{
  "arch": "unet",
  "model": "text-conditioned image flow-matching model",
  "dataset": "simulated fluorescence microscopy of cells",
  "train_examples": 97500,
  "image_size": 32,
  "horizontal_flip": true,
  "conditioning": "text",
  "objective": "flow_matching",
  "cond_dim": 128,
  "tokenizer": "word",
  "vocab_size": 42,
  "text_encoder_width": 256,
  "text_encoder_layers": 6,
  "text_encoder_norm": "layernorm",
  "text_encoder_norm_position": "pre",
  "text_encoder_activation": "gelu",
  "text_encoder_mlp_ratio": 2,
  "text_encoder_head_dim": 32,
  "text_encoder_fused_qkv": false,
  "text_encoder_bias": "all",
  "text_encoder_qk_norm": true,
  "text_encoder_layer_scale_init": 0.01,
  "text_encoder_parallel_block": false,
  "text_encoder_dropout": 0.1,
  "text_encoder_inner_norm": false,
  "text_encoder_drop_path": 0.15,
  "text_encoder_positions": "learned",
  "cond_dropout": 0.1,
  "logit_normal_time": false,
  "norm": "groupnorm",
  "activation": "silu",
  "weight_standardization": true,
  "widths": [64, 128, 192],
  "blocks_per_level": 3,
  "scale_shift_norm": false,
  "attention": true,
  "upsampling": "nearest_conv",
  "init": "small_normal",
  "residual_init": "none",
  "optimizer": "adamw",
  "lr": 0.0011,
  "beta1": 0.8,
  "beta2": 0.99,
  "eps": 1e-10,
  "grad_clip": 1.0,
  "steps": 5700,
  "batch_size": 64,
  "epochs": 3.7,
  "lr_schedule": "cosine_restarts",
  "final_lr_fraction": 0.1,
  "warmup_steps": 170,
  "weight_decay": 0.3
}
Rows from block 3 of the denoiser of a small text-conditioned image flow-matching model, named by matrix and row number. Rows with one number belong to one channel. Each number is 128 + 24 x the weight over its row's rms, rounded and kept within 0 to 255. All counts start at 0. Numbers have three digits each.
After each channel's rows are labels from the 100 images, of 14976 (inputs lightly noised), where the channel reaches its highest value: "patch colour" is the nearest of a few named colours to the mean colour under the peak. Only what is clearly more common there than usual is listed. The data: simulated fluorescence microscopy of cells. In brackets: how many of the 100.
# convs0: first 3x3 conv (model.enc.1.0.convs.0.weight, 128x128x3x3, standardized in use, each kernel summed), inputs 0-127
# convs1: second 3x3 conv (model.enc.1.0.convs.1.weight, 128x128x3x3, standardized in use, transposed, each kernel summed), outputs 0-127

convs0.54:133111152143172136123132146169110121114157118105153160071158136143097136159139129139157153130150135109116092119120135104108120103108099130118156168124142127088122136146148150113113132117100088149135128122093133130144153161123139202169148126133137114167136131178163107141142129049138097102103098105093074101105138138121166111157120135120157135132150119138118141124109127144095084158114
convs1.54:117133114117099121161138134092112081182120106126167126123135154141141119087114109146088109121099095090086142128143162096131113104119170101106140132191124167107124185086148128156126126156123126133113109092118154138104118110128151101082149135182124142122120129136128141104111136123128119155097123132159153144174123104118116139130162150157132164149089178100136152093153111147151128132139
patch colour: grey (36)

convs0.70:128120144125144134135166127118128069136147145125100094125114129083103086112161121136155115149117114102126123136134150115139105125083142132132176103108123151099177151144108070060129123095132105129147130095154126126111120120100152147133139111144122076107169100171174117081126121122129127116129122110112121173147141105085115075112126140177132140136155117156136156079120155131134136101136
convs1.70:144078150150135122141123116127132091154141106164103160138145116137141168124097124127162144130118148087144141155164139131122146133162164123146107121158074157169120152169125161173144144145102120124121135158126127131127138163154120117131118128139107122159163135109124157137121149075127141131081129169106149114155097168120139136128098176126139129123118197080135121121151098158160100180112
patch colour: grey (43)

convs0.91:129143162110150155119124170134111135116120130141078145149148096132113156142086140128142157135137144076126134129134128122075135115123093130101143161065157098092127128149156145126117121068098131127144152143131126178140126106125171171158115145129132156155121166128176156146132129135150096102100124123111085108141118160121192121167152139123114129140119092087093114144126129140111101163118
convs1.91:122103148123128125197148128093110111157144121133155139132122140101142128077135113110140112151129131131102116127122145124168146137102152135119161104159171140141123111088161144151119139115176142194156116129109123092132168135145099088089173133154127105104133126109101125119084132121111176124131139134109111146194114143144114142112124149118154129160114133109173136097141111148187167096115
patch colour: blue (25)

convs0.8:115085139118121094121149161137131135109122156106134151153153125139084107128199128119142128154140118125141122100154199094161105104144122109132149146137133116096122112152142122112147115139171096143150119123137128120124147159159120163146158091124093117108113133115140114070172160083092102098098113094131132105137130112090164120140140114167152152151139130177091155132120110140154092100136
convs1.8:126137120127125142137140136123121117140136146151133166155161168127140149156098111141157190083165155099121150141147180128100163185145131140069136129175168148146153180143140140166149160134094136108107129140107119146114119100117152117117116202102125117164097132120132104166132145152134132117145121148157136154129161127110153143130165130144138126141148157138150151117128148135108098177119
patch colour: green (29); cyan (26)

convs0.126:143074095114101113096101158141130112131125157095126139154151133118155163137142156140141134091121109117133123153125098117136138144096146147114116163144116155158153138152202153142164198135143109089169129198123122110129092114128156144143101155128114111128114169129100121124144095123101092115114130109093129126105126175109127154135104124116170170148107134096126099133162109105107125130147
convs1.126:098133145062153129088152117108140136084139142106129159156182104139147156150180171155150153096152125159116129134145117140117159125117127155117122175117134124127114139153152150171163128144086152127131141130138149143155167178171148145171095135114123153133134203159157149143135153123140125119135146147159134157092141145118120097132133129163139133155116116142112156156101147137138121157127
patch colour: green (34)

convs0.104:123106120128146139136144152139106103122094119112119117117114106104107087164141156087121120166150147102099120148153158144116160142141140160109129145132122145123136150149152133099144114138138114118097158192130137159130154163164138111100114149149128140104127082141109088161145139083085122132123138128126109109108134140090164083104109124131134169161098150149100153117174135147125111051184
convs1.104:137138120095114132100115150101169136124165132112125144126180152165134135149113117148149142120138094108134127157153126105097088128143121133056117146127140151106130117125137113143141144153074162114142126137127166164133100116129159165145167158109150177131098121126146133117154157139184079113120117122142126120105141102118118114160162121179133154125170140154121132149120144160119089189170
patch colour: green (28); cyan (26)

convs0.79:125114134109142136093116146140139131074116142110075110170138122131125146127116138137150153115142134083093127127157115155133114126128093117120166149089189091123144128148130142127121152077117127153120139112132112133155151126164174175170137115124109131147115172158186142119142117133130102099075108123100071141147098159102173147152167137133111115125140078111118133147131121157114103151122
convs1.79:159147104155123140167118111123108081146142161132177120164141177155174143112088126132161131134122148118116100106110113162116128152163157138094118152165145091138139139144175086123124101133141173166128130154105169130103099120135136079085148159144120127148151088092106147138131137162092130123174122114145110138173134118142155125118144164120137148135119135124180108128114125110160158131121
patch colour: grey (39); blue (27)

convs0.31:145115138131146132112145149148108116113125132106120118137155138096102099171179131118136134162131110108103092143118147119121094086089114123127169150136132157085156166168117097107118115110136112161131138121156115115128136134144158192164172116128112110122138149160177119108150098102140107095089099074073069124119113131108152097143143119142125156143153145157123145115122144159120101132161
convs1.31:138098133114124131165101131119107079197147122155146135141121150124155128111094141134129110146118107091112127150164116124109137119112180142132159134171115160150152165145169129141153138177128132148131127117112114116112080129114154120126150188178135101161154131150122141144104130097136116141102126130141141125168135093147155093136097154118149167153125178065130116099156112106156116144144
patch colour: grey (45)